From a checkpoint of a small sound classifier: activation gelu_tanh, soap at rate 0.0022.
Rows from block 3, named by matrix and row number. Rows with one number belong to one attention dimension. Each number is 500 + 40 x the weight over its row's rms, rounded and kept within 0 to 999. All counts start at 0. Numbers have three digits each. After the name is the row's rms in percent of the matrix's.
# v: attention query, key and value (stacked) (model.blocks.3.attn.qkv.weight, 576x192, the v third), inputs 64-127
# proj: attention output (model.blocks.3.attn.proj.weight, 192x192, transposed), outputs 64-127
v.85 095:495522466521554487542525562493539506494496432542474485507464505508481498467461437501395509520501465473548535467443462560492512536491472562485531561467450491472474552521550480587546445462466449
proj.85 099:458473521538486532512475524528506494512529513515495464538461545502459532503468451529552522522488510536556559508506489493470462521489496519513446550578517489481453556453475482547509556501405542
v.86 095:492469501451450543531526547535481517486494426525487491524521541612479566454560489477510449416508497490529513494544553483548483516457496469576521428541467532500522538524546481523510482500474504
proj.86 101:496453520509466513544519468492551507517517537469487437425540480518500535549484450557476541524514418526507506509464569483381453461467534526501536461512445509500517458509483469568540541510541480
v.87 093:513507524529523461526546557533542502490486487501547440467493513513514489512546463521562482484474488379439471527489490488521520516560509491428495429516581432521390453470558518570485439526512533
proj.87 101:491550497508481506478493534492516493455486465579536568492470515551542529381533483456463571453515466474517513508547483491501449529474514511559481435535481499504500477499517446546445524484507580
v.88 100:507446430528470479465467502482542514522546507494550463564489515516446526409451472431444533484472508444476459490503528452473505528476482471494550593470447467482384452528588497476525500484543521
proj.88 099:518445503498484564491417427453522486494464499544479474481565404528487488485538535531510497539531484558465461458463427531531538480471539442480470530511560466509548473523459446495500466465454559
v.89 101:575473514486451472515531502446502535467462477476494534503512513474490453462512534517526433449527465531525576509532487518545459513410547478469519513498576556527558487387449484494434484456511525
proj.89 103:523538485515460472478490546487540400537511426577503575468538504490477528487514488480488570450511565591510556525556518479524517541462496505474552516575470490487460492521429467517533551511483540
v.90 113:485423523462549546533466573528543433402516490543462497514537516500496518537444545511459476516480549575388537594587533487458490511542518532492501520513447431473537565470481472524477520409479546
proj.90 097:497470520516437549474504501489521548580535420537508491494518452536556528501549495478466520546442470548544432501487532519509497534545541508497465464464556504409474535488439484481479462455533482
v.91 105:509516478483507520469494581502438540468508510479528449492515525528539502424494453452564427496512488486429493514461511518421423495593482564536465506519494450507526469529578541463506454510444546
proj.91 105:480561526536535487507522560531491468440506496488463472560531457477545479553545574527500553448474539557441508472502532502530494417516485451453467538502536566522446485461509444469549469501505524
v.92 093:533594481498506458529500526491531500567429499509573577431565497537550502503464447481522436504521554440559596485458544523445467533475469503503496493529479543502547520455482493436539497471497527
proj.92 099:489484522529525509515502471513471516411456542470453500481481481496483534490522523445523462461509511468429472528464541544519448462422559432474481574545569525532504498523527531457480512524471474
v.93 097:484460518502469505549483478474422565503500458551537474543527469441527440551473493419481495529482474451507518441476584464477503514478524498588493451539539487569527460481501499528574474473519558
proj.93 093:517515444536446452516530499541547516480490528563470456502451510491495516531511570446512498498522465483549446402499504515534549535507441409598523474523551534447526526491504450448493484489448465
v.94 099:463516453506497494490498543418486491457493540557440497480531474478597492467510456464458533450489447449572522477473520406578482502570496448480417485531504484478506522502542529578514471482539431
proj.94 100:471469555435467475524487502447494471499504498530585510519477512557506525490515467490571498523458559421482451487515509544521533453489530505535450539540494511483470536528508419537498568545509520
v.95 102:490451548456511486477435493468486545521421556500467503416498496510488524542535551428492519486497540491540469538416496432533560479477458564443580487527503486406456490526507534436492500536508511
proj.95 102:442511477488527507493504564479490444469522497531458490458494526465492513480437522433511472527471519464574429554589503570455478569548567503548541481549506497515395431419489516481584523533512538
v.96 098:503494516480442481545496492435547426518448485564498444453566470479518488400499424460507508520475526511472554539540594567465462447554434467463548550449476494562481508446496485441464500529537459
proj.96 090:492485479473525471551510494541559471519458526560509511549445538538551535435414539543513498516500452518526522491486455502501459461566502443491483489499444513559482465512471520509408497516480560
v.97 094:537455517513560498531455504535470469507479499520463479527512474495525483488442568487564573568489435475493518595523474466483523511505425573546506489499531508501619476492475459432470575478511475
proj.97 092:457502526398616461433477498528505526533528497497524500518541515499496476570432441501488445500494548549562491498517477453501482497536534512510557504531528523467506499495465500513560510544514499
v.98 103:454553508526493421568504540516506504455501551540490455484537495478447512549477511511503491458480567522522580531492480487600566540553517576529501460486500413514493510511542543460510465538567504
proj.98 093:562523536487470463504536446488532463493508438496522544421498559450516507423456473545432534533551497513507503466513506473531486501495492435477431563495510474509472467476491472557507481493479472
v.99 111:527425503505481446468501516510483531469439476490500493508489519574576582504511460478558438445460596511450482526493507495486562476533447433572441506447538482520473517443497445456467530451546573
proj.99 103:453537494543511505535527453492460460515476532494463582508546581511474431538518528484489526482447514539513514516546462484505475516492506538521488558441540486460531472518417491479466414420412525
v.100 103:527423483533514503534517546547499423496596485527492550487465518476539513523571470539516464471494491497490527515507518441526506539462442532527490464529504472458522491505477411471496539498480435
proj.100 100:445487487559514543552462494523425547472530535484485481485452458552406573509525471495502474444524448566441519494621506493538476465515468516591479529523522550473426569480500526565489468496468534
v.101 103:524424541465484588455462445559518611537408462449456522508529454477460545505471523523498561512544455493497477529519523501445524499514503521535514582563514515545501487510475499460536473523507444
proj.101 093:497541524515505493473481460509484520400559517504490481492531469500562489519537534552526490463444499617493570436528479554481448497514490615580497467537535480574535433497453531485479422461491470
v.102 103:516552503485493500474530470454491545508382493494465515471490539498489572526486500418433440433575483483509470578562596445598517441488529510532553572516499472521506592534493454503523484522438485
proj.102 100:531556527551519458473505491509508584499494537471495571519476500513516526448466479464447528550491459499519522501443448505611519437530541466456470486471536535472442517523536533487502499535570503
v.103 102:468472450540435516497470528529494417418459417512487405487474511522458458513542480488525395602522465455531496483551485505431490534493526543530510487472491461506549491535595473440478456502481499
proj.103 097:494606516492521515478474506476490454531470491585504564530443515472579481607505588538419480477517517480471564499470473491577510478475451533475467583527465453487491545453523483462520521551437480
v.104 103:490484495545452471513563484574483477454443509497523457501503475464473471516493476416495515399534394594476481463466587511544468535549559491517462465511502470466454533480531533512520523552457410
proj.104 101:515428530436468574524509504488490522499441518477467536531525501549457460452509565493521526535537459498509531454461515472522458458488534581511460480516497449532443532472529424474458494503504494
v.105 093:461515512586503411489526580494507533525470500551593538481510511486517506522516493530456418437475502495507457541476464524473522475520564480573504473506404504510537536515479481475426502515465498
proj.105 101:523489443487449616489491412458499452443427477480461517459492534486460493480504473514512526521486468504592463537492526491501457501572511467567522464501478454467426471468535496566493468540457432
v.106 095:495456483487503497534482537457504477553494458467509434518498536514587511535496486390451480460458495505438598507487466462460534451542520576469538502497501473540485457458550437528519520447554475
proj.106 101:506553496500496493495541430447555542493493529519533506512453492479510485439554458516534511554508540433514563507528442499444465455580479512453453507532442489474493495509527456611536483507547497
v.107 095:543555479475484498526503447479606520558497467536482435473457487500466503482510585540480526522535481512498536522484486480452505469563484485572567514498473465480445560471491517542523514566488544
proj.107 102:612379465447473460506570480530506479458421542465521499485521498571514426511500496508566514427471529459467513494429481477465450525473473573517422488499534539525425549501485417529496524490549531
v.108 095:568430492493534555475482524499477543472524483554545545488476484530458508497502578484568577511483501527518505470530419569485512494500530576452517438467496474467473484541438471505569535493449484
proj.108 092:501469404471494527525531478576452459490504530498472488560559514530559541442442452506506452539495511520500486415520528388436481459486484531480474465511483498479487459511513440486491547583533495
v.109 098:527438497507531493545470493457540443495497505565518594498534511483431444541515545451482449563505534465476482470449458506484483476409500487522541480490553462411433447482449520446528527472459446
proj.109 106:525482434493609492512539509457525533454497545531497480391455478464488532472487467484544433479526556534566464478449456494515513518488455562506552501493498494427556459475513524547491501485423530
v.110 104:503545493487488447472512465580529543477535447556538526510425525569509502514507519476442513517483525547467447489482445526540536492448526486457530472517440438536525487472492512485458499510517583
proj.110 101:453483452541512528529471480446510520504438514488368551475457492511531520544475471428495506554551522526431473527438560515458483480473521539521475484538474498554476594412473454506499481534497479
v.111 106:468471442467444404428505567425541414475451486561539488573468440512526507546519527546502538483491541503502443522533466563514486525573506533504471503568471483516533501494535614448479451478481533
proj.111 102:449538551488525490566500511463514437521430574509499553505492579451458471451480558552521454479493468541453523538535524481483509576521482534500519500484515534505527432508484494516459421515525557
v.112 097:511470401548555535515498548424523451594536518456447472508524456477425525481489497472519474491554487505526528488481472535467524530445601540513513432492510492493499421565540430489519585458515409
proj.112 102:513583510493551462499476438496486443462535468456519511493527453561479486427493535554466551535490524536580478531489484514516523473532547500418523476514458581523521501462432446463521453432526518
v.113 094:462509565555550503455578471456476542461546515507522454479641533558492530548493518493511516494425498489462489529484483481528502427419535570503454533405452554544479486484475471514511475547467492
proj.113 095:513482461464487445542539514529515509482481518543530580492468494520422545485461514516568554527538481472526480489543526480512482520536560512428566526544423483464551500558561511546561533501498533
v.114 096:558491522538433509481597525530499501500454514540453554579529524507504530437541494462464511459517514387545495434522435542428518480481544498496460464494506479484422454532516526534524526552499524
proj.114 103:483491484466480476565544528494383539436504541524515499490500521472514466488401478493479496546445473515439432520502496496464485457443578498464478489489488497518521487515485523507431499544435617
v.115 103:489486496412494514507519485473553535539511514573533487503490499482430461537456459504456534490466470550531426494574548512501454577537542492494459492469509479519495543528439532476518442515478559
proj.115 106:511488541555541499528577478510522482475439495480464503446550426449556528464482544538532562463501491496479572568503489487559499545555541509537523545514476484571519482460510495486535567504527518
v.116 100:481508512483481466544514453542452552550450512497508427543513489450545544525528410521507531523444560536560471504497511500507520447459449502525466531484557424508487542497531542472505497500485483
proj.116 103:456526487601530520430541488477490497564492554503400536456449471503576472446483532492521502534536549522457528477504521523596538494527461430462441415539515515494471505515468534517473482529519493
v.117 098:500497542469576550528571478433533551504557527499582511475509561556626536584498538523519474501517492603457480580516550492472518448529496508442461465491569514507485495476509507500513587517469466
proj.117 099:467552529421507542551469563494446552497423528475505415505502519469510487510530460421485527610497429454443541466475472477554508559484479442498483509527505560501398535580479479399518505543451504
v.118 095:536471574536479488525428429543495536552476522465527489523485474443481530458505613455585498478492502528454446511509466470532507452452495549561458540518502539443547525501497505497503450485414472
proj.118 109:459500499497495518466524457487480618469444441514519588530471521494504500565469493516586532529459528472487540533523481440516534501480497513577529492542469558492518538580419472592469495531526491
v.119 105:471476413449578508547472496450516565446583508529505545544503526467478564527511536494504487451481560513446452517466527489458469500520564483408435511529501517477528444463522505463539504479561500
proj.119 105:476458517570562542498527538570515465544534512584544485533477515489509515410481587566471522480466462483468561471448498558526458531526568531484440460400514517533479522464498517489542543478481478
v.120 091:495480540540459483532558501430515540535535519501539532555450463429481474558520481479464500495504535502561537465482471467454455456460516491554453515462474476508460476446530495565450471486513527
proj.120 092:467510488518510482516507536545498470473492499446402488559368482540395472407439513551500455544481486537512479519505468553518466527516483468510507467567476416449446485512527485453488567498419535
v.121 101:507516555499523493456534462500525461511490487513500479424445497554436476495508494516487486533495493444487511518447470465474468526481505499498436418521563417477421458538442471484459493482523473
proj.121 098:545480558664512492468482541485492525556449493482543562461554487478474501494521496551484530471492457546505513552548513476460463563517500514458538465503430546455542571458484587532536477546553507
v.122 102:491509471556510568487477496530461552544522512575516536524449482454456487466538558507517484557495503480458476497460490549488502432514518487518473506500450447442477473476582521510493484495545459
proj.122 107:526570503545520473465453515508523513510585463537540526505525513505463477564521556548509547487515477592526565486467554561530511520482490507510507485482443514497495504453512456557490494600522558
v.123 102:488498501485492533487509448557454558464475485403476528504511553493543520417482521464499509533438617470548510444556521455521449549541478407505479368504459504528454472450471472501535456423512531
proj.123 096:524555545527492462563507545534513489478477476474509566471468495522474418541532550537496502586553458471507534512424540532412503552516491473509556482466431458557481437476475507485522519535456520
v.124 097:530459559495528529528472455476533480539450487514471452483513474528504475493497478554519473581455526523470462477550494537501563441486514444482498549469549547592485439492494473517471517492524485
proj.124 103:546476410514477449490512494440470493433534503501498554442508571387532562523514448494520494474580491505502452471509502545514463526505496450508440491528470475527468494593433519522539525571476438
v.125 096:455448472437546511509483449531480539518484466525445412446532476554478512460503439521537561487525568574487483498509522498489477602531555485484484460470419508467551593477449526453460465464486534
proj.125 095:580503525482444499484537500436448501480532458474479541461466527553498499522490545479482453541484497547469588472551503508479484494537539441586535441536545492555468483548458526453498457582528461
v.126 102:521453456529494486472537497511498531563479611499444552507482492490489504510458471437506470527434413449494536535507515563511469507517484483451533438522477552550504508511478500510547505530497421
proj.126 105:464457525544486516441508569493480512464541446494552455485529519523495507500436475501475513586468525536486426517463490531473552473488433533487508540486538489490467446522484484496487465458507422
v.127 103:546541569463565383484506493468521427446576459500473573536504541451515570484465427526446482506511496507476463444475505488488568465506542416534501529441460457506520475507543501531448506504451452
proj.127 090:530411546473495472508495474535498468495524530472502576481513488532476494463468457468483448543499444502504501493456510437446450544478517434467420431555493500525550498482588529550541498461426501
v.128 098:448512478506525516446440535557520510450456428470577463465513539490505473516509471501490481534488520434538461517546534563488580509526494492431585514427429484464429474486488557534508483552523468
proj.128 108:463458502461517517519540474492513544464472530429517461444519525538487473506464472552579473489527485478472532551498486458479505496454482527542427510494528502580423484595471495440535471501373497
v.129 099:565502541494488507555442532504408511484466524508483441486474442530491512500485484498493456523472447545481580587514495521503495503501558452484554488543494456465442448463592478594521426454511508
proj.129 099:456472437594454478473499482496504443567492498480512478524469518464476486509494521581453527501492453432523569510501506457483523519508456535490484634456487446509543570519466407525473511477508499
v.130 107:468522507478436522458425508487483535529528512512463517517522471528527457516547462439569514475501419568502553489510495500467447460402573499528470487536509495497422480561496626476512480467462455
proj.130 103:466449513563460510449440406481462550426514516541550527508527494481549507564570455449553517517492435549517487524575489493477512469484458508507478534427527449538543482546545465465511444546527569
v.131 106:518461488471510508366497469517507459497466494505425520529483448518455501506481452453482507501458445482535462461569510468433450491436504543520550511538445452512494530463493550432545425443482453
proj.131 094:477436583497486492408527493487474519480471496534532474441469458514471459483486555468500505462455542516522523500581447440484488491474586522466454501514461559448545562468438527515535498511489492